From a checkpoint of a small image classifier.
Training: adamw at rate 0.0021, 17300 steps, batches of 256, held-out accuracy 74%.
Rows from expert 22 of block 3, named by matrix and row number. Rows with one number belong to one neuron. Each number is 500 + 50 x the weight over its row's rms, rounded and kept within 0 to 999. All counts start at 0. Numbers have three digits each. After the name is the row's rms in percent of the matrix's.
# up: expert up (model.blocks.3.mlp.up, 32x192x192), inputs 64-127
# down: expert down (model.blocks.3.mlp.down, 32x192x192, transposed), outputs 64-127
up.66 092:511361482532489517502465512505583441476426510480491625469541492472523452495536503600584487573479564526645477460508486445473549501480544472513451543537576555530370466497630509458458497467543457
up.67 092:514374512571516512491497520491570500466462465498480609500553437482473494471519431564515478574545557527618491523544462507477497432528520443483486529540549543548371460494554542477378538461574507
up.68 051:443556509412442525513505546466450497474474435500412451508521423399578496551389535454365436506470435563437495481472572495554494505543417500463504507503481531513484564560560535499452431490478495
up.69 103:525521428432483553398455524553489488430543491548489469478492578555519456436455514516492405453490514479516443522442497494520559454509546577554573494528544396498546426430532450490489518533483479
up.70 061:445437514516497490529498469498535507472573475505516596474523492472515466515481453531602522543490520510579486515562445438469534446438538422565480498560616534550365466509497521545400559514534448
up.71 120:423494451447558426487462544433510394635499478521542441552451507565475504492510524495494528510526455524410564535582441479523494463453455495480399546523464540536551499431464544572601583541575521
up.72 068:611554578479436533493517549477451460477539486439532498485510409462429527514380467556408449399446504502492460508474579535513528514551516450465520522527494463425548541610487461471519405444468486
up.73 077:554478523558479532524572532498445539475500531494521486499510391455452540583408575526460471456516542440522468454491588537488489526598502423472519415466452485530437590605490525487482420467439440
up.74 058:490461505530572410511495530501560445541478481558508499477537463596448459500573531487661514539578435511475582488597430527475475451434540508471493523535576586570526470414556489495505561428529471
up.75 081:570469497497465577479518443526548557438480576549535571468549498477473454481492482534516451483448499487533439452516607511452511504613486477504586501467543480490462440599546441518482495436449363
up.76 113:432461502513519438598511457505517443597471495529484528509471485491452565515537484476556538546503489546445606503536380463484508495446437492462433535487483612532461533476479576543542530500551558
up.77 082:427357496524543430461460467552643523585476514506521574497543551478520483507494486571626508569510588511625526547545473484498525457501580486529470485534536548582462461455560490472430518526487411
up.78 074:445432501509566427560521509565563476567464425434511568505524456457511485514527481466584532572542518492494503531519461491487505493428565460482436539549528565477478462493470551522414533490531472
up.79 069:530448596534484494567496485503592476493443427467555548473472430427389453542483432451496509495507627530582445489508533552489573424512499480411517478549520435391424592590514413547436486511476474
up.80 094:387486517516528410537544493543549494599501522517485483507476529508465562507543522452530555553520483508410555540546411415469474512404437516471417530453508587529533459431482585498566521527523537
up.81 088:578509538597448530570554556506516525458461503461510552470502417482441462590441457451511523492468640484624424480485546545585538471552539460478486458527467519523440561632473503466462459519575477
up.82 104:433452473589576418544438538433538449603515470525524567502462471538473506496565510493600556557515507532492570490549407474453492425473490458453413473538543573524441539444521529546474586538579542
up.83 134:408486515494572419595546485532550488603510503495493519520452505486457546521524496439512588535530487535400542509521412444448491497433441495501434540493480597530504500437465556529512524553546558
up.84 049:467508429469477510485547421442497426592566507510554547549498466486506484520538439545579564505604473492403527539558498512507447477550607596454425464443502481501551461442536438506525521509489567
up.85 205:399518497472546471588525477491539457613520473494488497511483484513498541520555538434516572518523476546390540528569421490454508483417447522503454532483500635520457528451431527529532522547593529
up.86 217:512542449381476550409431496516482399466546479534488434539495569573544513450494491524431442422520448498472463571491510514541496497464514603549527482538491419450586485400527454488544527531456545
up.87 073:601500419490477517482396452537538471468487499525453508520549505488491415465534393554456446457466508465559453515414533568499515503509468551516545496507588428535478488461527484509521559460458457
up.88 144:416478468477573488527494541461541439605498487547490507515428531508468527493536492504533530533510470503401565543572403484505509507401427470501409512518504573510492483420456541549537594508627556
up.89 091:536314502571525439432482550520544481500493514533490604494556522516465493476514482554590489542474552504583495494553452467494533427516524513474454461520553569520396483500573501478412587487572511
up.90 068:595541526494469540507576492573508585379509501466484498468512460519501498477480522452486450478454488487585441487484596531471514449585502454460537430446455436455489493627491449500469455411512404
up.91 099:534502460473472557425446441542504485463497512533469539485566532508495449422473494538505398463507495498605461546516556530440506459430546550502574490504530418543497492407530475484496543482451399
up.92 115:482363459536491437473444482508547523520474512548493605505551554482535464485523470563617428528538558519608524548504464481482513444449510486502484547541588532541399455448599498460422561482528421
up.93 048:494489503507543519436428476426503548452462543518536461515562548578386447484482445461576512425451527453595442510545501547472513428432548518542499456580589537478493463525454447495502552447516438
up.94 220:406526477480552459562505463512540473597528477522517462521454521496501525487567509424507556512508459529392530553566411481470514489392415503482447536479499600509449508432444540524549517547580530
up.95 110:550338484543492485441459478531525570473442527496530598450563493463509452457512448566577472567502575523644533498538512466499499451501567452534473535535528509523446483521573486460416515473535408
up.96 061:540514498548434488565474521512567524418451514418485574424481478436474441549504489522510509522469444558584471509495547614480450469569501473468512433513552482435454528612516453506495435567592391
up.97 090:520562443413443542399484497451446426512504486540514408506472489555510522465463512509424398459521482476436450532448524492514477531477504610546517483484533447508577442382487510557563555567502468
up.98 074:598545456514466565505501464547474475469513528532482526498573510503500484432476538523553409465556491495561449426473630546480515457528513541516578492475492443477485426497507480495532523435464387
up.99 061:496409479542494435500496518437497494523451507544458550518526528483476463544488486459593543553523529547506534529506442495439535372447450433494427481530584569516450467457518561442423555436560449
up.100 065:434403467464507414447503481439484527591463506580492552503523540552555571483549537514606433579501506512464579531570417462471495416380472544551420513485553572586482459333527589471490632495525476
up.101 174:415525489509583446587516503491545471609487466496516489504440465511481522475555506430527571511535483518435592541538412473458516494423465513465445534496532628495462539446458548541498537560584573
up.102 077:442424452534567446510470515476495437589525444539476485525474573547508612461529484543560486548546446494419573546498419473491490424437400538488405557540537633520462511362521591530478597563554551
up.103 058:541412499523450468409435485531561524475496475459460559505523520551446473432526423517480474525472489469571483502524489589444573421606540498439535425519503553483427502390515465537486567414547487
up.104 161:511518431435478535379446460578481477510499496528445485510527604522546488432546513526490426428500463520491485557456519485518518507453541582581578496533549404483577441408552447494546537528428521
up.105 092:461542496438470455378493514494480464539484486595497442528446539571529553483505530505437433450540422481428554583484469411587475471500473534517469501494533412483582504371570520526482603503468533
up.106 051:569496481521511576505529517561489495462466497492502541465533512473547433487524464592541453444461554562580498528486524539466536467491592486553535487550546476456461527535492452466450574542540443
up.107 082:579482422519509525463450450595507536488495534539493589473563557474518442467567458592569464494497547480597430522529513486480547476472544502551597498469534451556445424468455428473461570477490456
up.108 068:592440559496429530563526514469472573389477402471467522500483457475410436565493499419424483473475523483586476469472548588520553442543522427488527433468489505528475565585451494488441482456535487
up.109 074:506544384445490578338418459473483475557481498551465493538520559552518509462527533567470434464500502500501483567483486529578529532404473587506545447512571390510527492431582509517503518511447502
up.110 109:517604578598427488594561552581582525493472467429517554534528434468468529540506440476487565498467642479559469471489580566527504459529539459458547484521483491477454555604400485465555452497495485
up.111 113:423535495513497407571565533461515469594515490489515475538467485490453525550514511485476576527501485543442566499562491444485477483429416453497394556437468570496498551472435547563505494514512573
up.112 153:492536444424462547365462484505474451494530475563485410538465567566546484479482512532412431401506447498493472538462522493567490484466491599554549468531521376474559508421526466487541544526465517
up.113 064:544490477578435550600455473495520546405508517428483465461485429479433459457532454530427495459438607513556462544407606531545461538554548479472570520514505484475564574531496501483491460475378445
up.114 058:515540432536366636488446482508446513474522571507533512486524493546481428481470461507588502521523524479583392449484526567430517477542518423478536438473547466512542463573429439424472476440465429
up.115 107:478550462473483505428473540479443424585551457549513438544422525581510528462463540512476387470498441476469490522512492479547484426453483576544463501517520432504561470403543500533545562509513495
up.116 057:590553535496503562511543533512511475436473463458423530500496437478559474519505466477575463508434539468522403516502552605457510539534503444489483499536508477386469569542504499470454483428488538
up.117 086:519417538579492451517556552530550585399487463488532574442461426443405483547531446444457555518492554527618459479466509508438545464517527516478521504530476543490374568606547450517415486490545498
up.118 142:405533491505546461583536465501541450616493482515471494507452483496497528500551520459526592542525484530413590526559426459471490501401432509481445529503510623519474520422479559530529531559570556
up.119 050:599571525499456515504521516639502510422472528466473529439543537442450457525540538549489483477479584477555412514428545539489521486547514517548541476515529519497506613518528468531461510450476489
up.120 231:506550449432467562400439463561528454477539494530474477515558594553522464426516487512462440464503474527511455560462530489523496508452539591564579488525528404457571464437556444456531508511415515
up.121 079:575531511464479590470500423484462528408502546509466530473496477464499480471456513514518451462499586484516412500436641529485521482581517481502600495481514458473556497571492467429497470449457441
up.122 086:493386513599540444510497529512548504461466516443604575520521499512413423467493437506511490514479544503638481436531552492495483483546524471506436491589509548501418458460594514530406495470529422
up.123 061:541545498477456580474507491502509502441561525447495453432485436494451484492483498507535569480423604491505420484414625532490498423539538539477507425514436420492462613584474495524509471485427478
up.124 069:439552511528524445557603490532531456600500510512484487522487508490486509572494529499538521544556537462401551494544483403536495557420570503513434609432436551504543529498509523501558445556466572
up.125 077:481438514566560415525458517530564539549469487502471543533520509489465545524502437446556514578515541550480562504582431473411444478401506467434389508524529599533407512456504545497438609484577525
up.126 113:478544415422482539399484489485485484491538475544495405509473553554519506469492517510401421440491443485438462545481501502595479508452506614572561492536523411512591469409531457521524549533445502
up.127 052:443625500468461466556565515438410468491493520507520480606471445505495558505469474434438471574501501442401472515501543448575453534519509479572513531510429472502482519451438460543544491573472483
up.128 062:454549504480515592407517593502466451479519561561527417577457529601491528433470527514487362430572452490503452467562478481558476412450441469533440506468590423535551454424480440570557567476556508
up.129 070:532502500501446573395442473513428468475508563464486447553534495543531487434452515588428408434502506473555414476472559482595531484574536559575524486530483451507523529434444430523581528503450396
up.130 071:556539489475441537478423507521449454476526484537531507568553466504529479515472527509498441462518503468542431488465618575485468534491498494548548377479491438464490503544451446470505471457466429
up.131 056:430445377539514491488477465576517514466504537492526499527498626496532509458563484655521486485536513540529430565449494509538545534476523577545552537481535505531500527452561534481491553521478493
up.132 144:425495471458546457546501514462562457606507481518509466528462536525473530504532518482526568536508476529387532522544406482460493510407449490498426553504525596493492510425464579534544570562588550
up.133 047:593564480540545539400515476535567529435557430471518500453504502520469477450410504499451461458527481449577406431482501551460459425498523555597480426565490514565441528454526404485463499494544407
up.134 082:504532482427464473428462436472460499535539476555490487558487590520584491476517567573426445443538412534370514523497522502583463606483464594470520500469499418489583480398524466526560541551445555
up.135 090:572351509587489502493532539509577501451499499528505589465565469471500438466506441503559482533498510529580528460524478481503526493544526406501545547544508504534362444517614496487428520455531403
up.136 105:520530438449448621454477448585472494442508516512478483529560584500549454429513498553447412424486474484484433537443551527476515488493541569545576491525531397525565480462523402466529504499420462
up.137 115:498444468581585476503387569449525427537455479494528588464524444503505479467528412567609507579558501530590512470504445492500517448453562468483430487546553567575354472472540513555419616514580489
up.138 061:524409493586519488422486457442554558449508476430552486487479491507494441529439511495538421452533551521606405501429497499504446407488511466557541447448350520484499448535524475478468476517422439
up.139 066:452465459506503510409493558470471467557520463600511476557508565604516597484477519529522509523528430388500500467495463515443485400370476482548377535482495505564546411361510514504509604539529484
up.140 063:558402457507484508491542517545552491436489474505493572466530515448475482481526513476455452454478509533626501439551464505450569448508497470471564505489436511516436463525515469563483532471540441
up.141 046:565465455508533538442568432545488516452482515560549531501496505445465509602495552435500515497445495464534532413470506525418481486575612540466591516519461549433479448606564478436526484392453412
up.142 064:459458526515569433490512534470488423520509542519569523482520560562506580450545476546591471556552461509540577467582417479459503506414407497455457529500521513567464421394531616514449568478529455
up.143 056:591421560545455464538552464594527555459510462525494603475499462525534453516487497477515438484421483482586529424528443495339497478457475494552551495529492499486384402559461469488474544424574460
up.144 065:540494525491463517495507529504509553431478534446473507483518473479427354531465490495478416465535554486488477424527597498405492475536514524474572479508486448491479458547539389491490449474496479
up.145 051:495475555544461499532531471482516517535576453460497392554441560566513549502518513470498517514488540421408545493464470423502458447412481591523423573535531528565448466389507517533561517480528469
up.146 137:404487449497583457524450596414505416610476486505524507521416527571476543517486525520556492570521491476435581513559408479487491473469468503504403508564499525555537453383475538523571599501576557
up.147 189:428518481482572469560510498483542454605508478503501486522444502511466523514560522426517531522502459527394548549571403484472517494387425509515449537508496611513476498446438533557571550526579537
up.148 049:517403489462553572515518477468559597477531441448457537491420525544586475517546518481457554512490512516537443455464465424392549470508572553497510541503488577416453479470524508400527448510540592
up.149 066:507492446428456545370468486469462513539522449567452493500520535546575445511474570507472410431516413545567511494522495550538520470490442578516553396488501467528519499411521476508552514534512468
up.150 077:576449567531462444567570493521535517496498484408454458447476418485474499511495470464549536497430577499533472512474557536428513487587515503358496494537480529453463588617483481553442407541532533
up.151 081:451339482484537459436498515523513509525500499568482587498568516532500476474470480514594388529508497505605526515503418475455529437466484476485492492547543552561414419428626500425444555510565458
up.152 098:460443488571537424600456544512536466603463495504526542501509476462437515531542490469600552597510534519499599509562462474499512462448452447470417522523552584523443515519483520516458600514553544
up.153 049:511475457550433624489475445604479421406466525431448500461587476478524433539482468528436530452466505480543467536459557534518506474611557535507611491439520480487532542566513463469522433477511404
up.154 073:477369533512541465480507547501536516503510519562521568462542514482464532499533451539538500572536575507510532468523447453453526444457529447477410522511555635550337507484535529525425577492583443
up.155 169:516528427459486587418437467552514477457502507544480485501555597548538487425519487523496426462504499525508467543457524516525507490477574587578582477521530408494567444425513435492509503505440505
up.156 065:526437613568554485562503556485585616467466479491521564437454484453464479558469420503515591532504537542577464518541473505455498451493547423447492479528540520480397570535517487508421465480558535
up.157 044:454438496507578456500550548507524444513488495485430524515500399523438472496544573566582401570518502475461488485563467547415480459412453484506437482418490467549489415531411562468528497487461428
up.158 136:423533493525525442580527501492531472591494452496506482492454486477483534523561484436542583547536492493434570504556412444474538498460478494441409523490526598504453526457457575517499526543535528
up.159 186:503541447416449573392436475528489462473527507543483427504539567584534493435502482525458429440498439487498434554481512496541514513476514585555549493503525394484581450419531421496535521507446516
up.160 057:493461507519531440584538559466559447579492450530477532535535487447431547533568422458586522518528534555437585476567490446509515498474494475535468517482490607475475509530529534528476522607505503
up.161 161:399527466503558462584499528476520476596525477511513460529447488534495536541545508444546543558501497509395548528583428482450487492411451515476400538503515617536485509412436546552577559533567525
up.162 128:493607552546439502604550545591488512507459454446485548543540454433478517524437439456467585492471613485604420480487590544496487496491559469427501525546484457472461532610430474489483446509560462
up.163 069:541357464491529503441426516530540524565455527590504607463541509544528492457532469552543438485477510492555499455510460472487488415432507463518481417574555542491463417467564453526470628507487482
down.66 063:480478508505459445445527484517504492551558538490559513520456586495478509506545562528417534526469541488516471449540445516487479473568584493482493566502462472515513502495554555446492524585530490
down.67 068:409492538538484443504547514426520490603543540471538461496424513492443442490525516561507550524503482529465563409561509587499496479503479477455484426502540504511493545517619552486553549471481487
down.68 054:484497510503452578376488580561474504438452469432528462481470493475446463407423500492525465492470555437494447516482535545532546442497572535542524539473467436519567448571414487497481489404493487
down.69 137:561592503531487351578495443431557508609568515490548569534452489524477561601566395524455545506485414605487487441498558457481420512574437439447488461549427491504474510483486562526531560518476544
down.70 054:400504514503548545567554572493447520600549475521498441468552625501541465504402526609569486489535530478483554464519498513591524484492542483532551492535547537526547480511556495478453488493376510
down.71 109:512472493456611518593522473477529521500496455466530495499475448532518482494492489434474492481558518523483449506524373505628478531442468530493506549443410588509452540444477445551505426557591493
down.72 079:468484441531429549467493524542504523399395537522462479501496540473485484431513540464536503513509530471454550505482558504402533443526537454559549563527594458513507395556517405511466435507423425
down.73 109:411467494466439623436564560562477493454445484518443450469544551417531456419439587486545467492493572412504538512473526501463542465478570486524517540456572460527556464556493441460490444407463431
down.74 063:464461477444466621547561527528520539448473451500464409466480475477507492441466594492446474505547548461475515512457406496521527530386526550474540614447452509550524525496600500517465450500540500
down.75 079:470520560517371505523518461490581506459540514483452464530557619509459554492509516484493488493450524491428452574505562467378430393485443465508526527522470426523503397503573486480530493463400506
down.76 103:543451508521615482501508523450440505523494487505515455486513416505476462516420519456504539507515502517524478471511438534625517556421486494530464467437458592458439578476527540523523507535572503
down.77 062:577531559562530436522456431488510530561493533554563527540455555593391499483527523598444533487553435555461520400488455495578447507573510541487497527538507475529456539458612584550515468526441471
down.78 065:552533471466645531497481471457428454484530519513469513505518480556451436477485512525514508470529524513485498401522475501590508512501557502539482499501539519443495549546596554545492493564507482
down.79 071:403510392547418646408504583480473534518472518474507445418533549457491431465447589474568485500531488442453589550515459530498564448527581493532496533519657456523486474581513496465500472467465406
down.80 091:587446511482596461493471486410414502530504462498507527512503453537532482528437526518494490481525493540506447471507463502633500575492445517515450460502430613480445572453532577511547558559569535
down.81 112:401433486551410619395511571549450491463424481476439489433512500436441413430431604434566443480521556458512551490478504515437583417496572504522473553494585495560479488544527450513467523455496469
down.82 097:502518507474598494508512556427414505510569501471532424509488432495459485505455594506507468517592491504490571429516418530646551576446533520517480456505514557480471596482489535561478533546535505
down.83 114:553419500472619489481488497422448481532502486471488520530478419490508458510393529474525523489545520521509483473502413501630503547452462523502462506486458626433457615468506540503495545525600505
down.84 048:490497489543636524629516487492438521475420475468488489601410484539514513536520535489509566509473472553539425449520433506548536460519451472576570447521449559489448490461607383532539461520536453
down.85 169:572404537499601478528465494434475487528483474462495499484507390514513483518435488511485521504523510501490479496507419512626480576464458487494462512467424623451452601470485537501462487519613527
down.86 214:585589519479526394589508423470553524583584517476577567554466527543518583584563409521426556496468418582449454456505534473480427549551465481494499476524421482475497501451442540511557509565452552
down.87 087:546554510584530362583492477470595559578524530491515560531449506500496545620585431496522526534484424543527484445446519494515460521596444471466493506557431507526429507535537582535504554535515609
down.88 154:520487499489601495555522488464464495522523512508539504513463433539490515531495502483483522509550486552439450480507410493629462565433465492468498530476433589477419582481491506546495495550602525
down.89 073:463491476488481459513489531498512462583542571479544470527473507529446441483541480516461578490513487602467595395585509535551498552529499530401506419493512493464487572521554533495580531488474502
down.90 078:425462475555414536515533504568487523444451510498512462480506589468480479446434554457516493444484575502478558555465544493371494429507496535542550504499594406466534446554513464471439502453458472
down.91 116:562568522533481372574501436473586555588550525483557563511424530540481614600573449498460561500435474563482524451516521458459453542592501469443485480554429469516486548513508583486514516506456549
down.92 100:545514555545494397539502497507553542580556513456589508552434529568500512545595479557448574484526476571513496419510493488553506548536516482440453490562482523486453527505577559511478525545503582
down.93 051:469501510521433499406573487564556425540509526568410426500436559545492446418437517469468493484511440461454585479488500488457513530511583452539517546460461398472498485512451430514581449393423455
down.94 175:536445505479596477548499509426465487538497481468499521482492422496522518522430469484476546534535473518509445459492426505635471565487463489494455528492446589481454567475468520514462491542614523
down.95 077:552491495559492376534530433519587537599530507478534555536451557577476508508578465567500546438504475552501517406551513453506507480497512519498488500563475455569458434466605545534495529554478506
down.96 075:423433486505380585491520590520458516483450496485507420504493557426514478457479527481548470526510579450471591503484527596476532433525529512476461512549617446535507486540557492464478496411428439
down.97 077:533591515437549452603523504456569528583525478442539509526451459506528556596609473480426585501480481539452460507499527472527506564495493496435549532498414514452498544479416537471474519520507550
down.98 069:563504497513431433529504398584614508521554505522528572494486482515470536523569487481478551470493518552405452507506557463383472520567520436468546489503464473579447451519416479464536451454405507
down.99 052:458499543508521511483428594456543521491492584455484456471521572511500471426460600484496504476502509504471556488500511543665433454474518533511548483517460529510448520504533574483523547501454533
down.100 071:567585552472547471544476456463557561586563498437543473528462467530509517541642433488453558456478484533502484466565484538633524580499527458420446429502412527442462555423500596532455487582428526
down.101 158:534475549492633470518482522412424486524487474465511494509480441529503490539422486479512511522543468499500468480492435514643471559481485514483457497491453580452424587460507533513473517563601540
down.102 080:517534522480595499572504510474495562480564487461518450503505480502504505562484480507483512491510513588501512475521397530679470554435449513472487483476462551454473586514522540538464454559496522
down.103 056:447578517621474492475570527484573526490527523443473412581462597517436505527447414468437490524516502483533568396431533511448469502554558495476494533528536396483489455552637515416474537459398558
down.104 200:604577534525509373563456452461546497590565500513566581521464522539488576595556390536443546500468419584493462445527527463477435578571440474468491448540419486475488533444501566507542563553504555
down.105 102:572544509499585433576476465462529514612547510491544530540446468498504527566535461509469588516495493556484491480470510485584463550509474459465486445508419521455479549452516538512490536557542560
down.106 051:528541505555380482554483528492545533515532515523546524546418527460513507475608479568422493543464472522573543398434486567421521490551481438398541498560512467500468527524503576601565555504466563
down.107 083:531629550583525415546465436506566565592634512522559546540491530586438613531584398529481540532451451551461538455499592477417463517524469466480530502553448438536499466543499528494547520525425503
down.108 094:419480502486382628446535574561500475427458461471468404492510548458478473406450575455538441463477554421529541564495500558403551456455546486549557570481569460548490477539517471489528507393482488
down.109 093:602584573502529409598466500460576494606573475466569553533425497555490535580554472476442574457495484571489512430485517452484483544586465457421457489495408506472458547459491577479493531584512579
down.110 113:424382418520469581429518563589450414462434502471458476448542513422487404435527530427543446528551564463518587501530515519461556429497573465522499527505600460509461441535504435544511564463507445
down.111 094:518420470512618550493532514469354487456447514473467494458516448454523450463379546489564461532529536463524491520529401474574500500461454534513480540484493585478489558485480476510439508501596463
down.112 158:562575524518518417591496466472550503612562480478573561538454510541508559589550424511461572498455441574461481450512546455481437562562447470445503467524425504480486517470470551505536503546494559
down.113 067:484494541588541456515474527459501490500494550496572573514501537527516539583515413577576508534487422561588443482462555543390438490550421414484517463565523508524423441562513552533514512514535465
down.114 054:464553443552476475523499451624582495453508625419512525438541519409501482504581513477527504440368521483469484523445553482466539434594454426519571485559537457510489486569529453564496450448435467
down.115 092:476584478450511492578523471490567534607517483461562425555412506504510551590567475425415572477494503479413447488488464473550499563450463512435472438489458475422515554478448465487500471513499565
down.116 067:481464469524470587465501496581502503436414519482388403495483562466503422480455558468569476455471498421503569628457536511430550442499526515501542561544559449558534465576449484508481502439470443
down.117 085:409456505538432530414485550494413452483517514461461397499532550467517408479417571467535470490532522430547565494476469483476610449479498467526459484572613455494528485580570547446517513432476488
down.118 128:574435524459635468517513501411432501521495473488510499497492451519511483542444500469532501493527482515506470473529437486651512583473492533512477520484485585467479595450521518510498523541586529
down.119 051:427464489518470473542502485600447479520535528491548525474522592463471459488518571477522483545446457489524556523557442555351492505546483390506473549564550465524511389454498480515510504504455437
down.120 259:596571513513480377566462442453548509582562527500570576547459546567509595602585415550426547487475415563505450466523541454478440551561440460478496463539432476475480506453488550515544539558479557
down.121 076:493492465553460505487517443583523511476503452470477497494483562543511493507560513514511463487506470488377510551489554501386538438575543482532556512505474404503526403555481508529534422473441454
down.122 065:435470474641421429503512502515502527544539559488532481542521518489412413509494521548516520502509547431490539418544494596435431417500502504500507546561529453521478460633605539526455518519426453
down.123 071:408500474535439560507529566594475479481426554529460479509530467523483447460369566475553488481456527409483564574492521480375495447504513487547558484500554466508528421582555429466429541446480493
down.124 064:561478514484610453434495463435416430544538475590441540492528502543513478514484554527536452493505472506522449456531482504597456516470459517566508514448456663484455550497496479518533490496582458
down.125 065:456449501463573546469462557446448547536522551437502437560471467529490439498445527510484450486509502526457506470482419586618528497492515586487499501463529488503511572449570551508528553542545490
down.126 142:558578556490540391563441452420545501609541522480553544524449507536528583596569428522453599515447453547501458457506531491491458550578455461434496463534399513503455562453460576513506536546474546
down.127 048:478499454436497461521450493441498422482429585572502519492526430460544517451459504575464496490493522455469433444552529540555439580517449539571459496541538570489498483437500485501489526561571517
down.128 052:489583517428498596485509580546532529544473570441539490588516473540547525456496474452459528532434549435470427572465465430429533539463497569432505562482427452493541507548446466449510409536397523
down.129 077:560588487531511367612515427499582464579558514527560592554490540535488586542557405518494552517440475547446484481474542498474438536531463523459469461502436517543435441442417540490566523574507535
down.130 066:533558517543447492529505477529547531559499456504520493522470550509487523492582507543495485496512497501446528499542611526430476420560540541490481567519469412536500422541519471552431524504430451
down.131 077:538613545545525409551482493441550473602581561494540569559459435534498543540546397536463550493501450548508488395470504495475458546568505463418443440498473513423476571492483587515512497558503510
down.132 112:534472547462621473511468483416444464506496471439504499503470430526520485484472506496518532516559468544470433466497427502664509571472450510475495514487459587494448548470523517537509521535638534
down.133 046:546481465478451515525566484494523496510550481471550399450507575513468478487534469459411515563471543547489423457426548436482460477456539467462591482458554428481515522507540446463503421533394503
down.134 100:581534518481557375546471476424561477568556476469585574504462463540550547571532439498462535528494488577525483474501518490550446551541428478442464468595429549455460539454474600483523546544523577
down.135 065:458440532603473405496497525519558513563564514483494510500561553523479486512541505540489527421478495501531582452518509545464526405595492470542514494555486473523507471588557534512482500455385536
down.136 129:590541499518521368593475429453570501578562514506553548530451532540506602620580437533456567475468432575483479483539522453417428536578450475484493459540459492511478507508513588528517548556475538
down.137 104:480563481475608478516491516477437485540541517473525466495446501530477442518508595515531527480564490514496582435549421544622570541498477509491491495490520548517447599480537517555510464534535530
down.138 064:446502469558404529490567513499581527481482520509415486477516555489495517506515479526506518453479534483508535473455549510457540397479506512486488563532510416496540450601559489519501483407435480
down.139 061:493560548457473571598531494501594567475527472461515453468380521551518516495629502478465614479553572590443523564549430465590524555433467562449497509418482534536517532450560466521505430553462533
down.140 061:466503573589379531546581513558511462454498498515530402536540552511540448479481577503528523518486537451465569477429519464428455439483597541564559565532506456511565422552535498401478437474395515
down.141 043:468526488497423579550494520532480519500456544494513451523567538488560517509464529458457457532516560521516480541511522476325419516556477592512503413490505418535439474518525396471500503454485471
down.142 066:473571550414611508493510536479512509539539448499569419509582469539485460542464460485464523496583498535487515445500491548666536554384587560473496458539470591471484518464536509555524497540541471
down.143 055:435488485546402507520517461510508554540593499500418439491551492544553449455532549439459462477458493470412580526488554468472524465543580508525545496558530384456518494628588463438531481470438514
down.144 075:399533474572430484465467556544586544451483486509469461511536545452518540474408497545517528543452557442457491477461540524427485434507475465579507509540571490530510467538491416469513483456464477
down.145 048:554516597454483486462533471463464463468403538505495550517593463546535516470471534534472523563487452552541440461545405431624447446396462434558579580485499538437460477409489461538566517551561568
down.146 131:488534473455587524525537466486481532557513482468565426505462480529464456523598484438488540475522499549436437488500418482576456543408473515499503502468423570485418537439488505555547462578557492
down.147 156:523448520478602472536501506439466499524506470476521479483490427509509514528467483469505520517546495526492455475500423486616465539437458510504468538464413625464399599462493508533505478547631527
down.148 049:594531482546529546444433457384519448488428442488538541587489498497478435455436527538511535506444549434518459382549441515460446505503540419450450435479413423493531471573462522449497478399552516
down.149 072:540557513494522440580500507495619517552571492461546490506421443502498567598544429501473582505492493527497515437493513477482427546541504478384475499530438520450529551501509572498505491499494547
down.150 079:483426464523436595449511512452377496436485461471461423466543538481486418471386579388584471487535511452497620519488466577451560454490511449498470485541594522466530509551491453506471564466448446
down.151 080:503580500501472475612500534471570469605588504477541450545485475523488519508597535525479577474516420543467551481526494459573502557491490502460535439497499485442518551505551570505504493539463601
down.152 098:482455480489616548445513560456414470536542514519495450468525416521519525433429519493470526493563489489504518456515417535618572554434522528480493495521509530525467594464506571515491529535508511
down.153 055:464527561630455450498491542527523519473449533463474596561481524503472513544524439544533543508450473569518535373479541528384458450551436480503502549613435439568436353533518554516507558557500499
down.154 065:514477514497567516446571516442459474556529517487526405531559536464448505444447573565501487496549492542453569455502494529609517494479560523528515430509528581494487543541592579494547502532449487
down.155 212:599553523529501370569470442456559505599586511479568578536452527549479587606574418557453546504452402566507461449540536460475426540576441468474500470554432502509486507463498566515535531560485545
down.156 068:400421473494467531436480615473476432497513479477497440473601569365476407414455579426504466533572526420521619467486486513464535462487556518484510459489600487496532548559508484485495579483462458
down.157 054:529450433474545538416588458588525492530572498549515406594511505525535455399481613434530510494539542493449505538518478491581421487481542453558547497421523586472568495478466482515493456456433451
down.158 131:548446525523620515473446501417399469516537472491518489492491420515496488523406527512510507495537483490495494481536401501626495574495510485522452487478472591471443584464529537511494514570612525
down.159 202:598579511513500371576480444453569531594586521481555539526457524546497576601574412536445556495473427577462483453536526466493445553552436480464498471511411493482488510468490559524536541550497562
down.160 065:502432523506519601437541529515427514460452438581430472438569519501450450411379568482534399501502537405477537542507421504642562494518538513557555551462556539468520475526444467506505484577543497
down.161 132:564416497480618485513532494451441486528502498505526502512512427514500472499429518476513488494522493524507411498504403472636472582459468495503453527477459593465440594465497531519460509563603514
down.162 118:428396428560439588412456575578429425486468519475519513425536538447464361431503567447574467531513523459534608523508477525444588470525554449525441545504577497573450475565555484547484560482487471
down.163 059:484517555540454469593469518515541505612503475496513439541420560553471394489534516545434555482518479515462556478518497477560557530519461451435518421584516443558536479493588517593515534545440513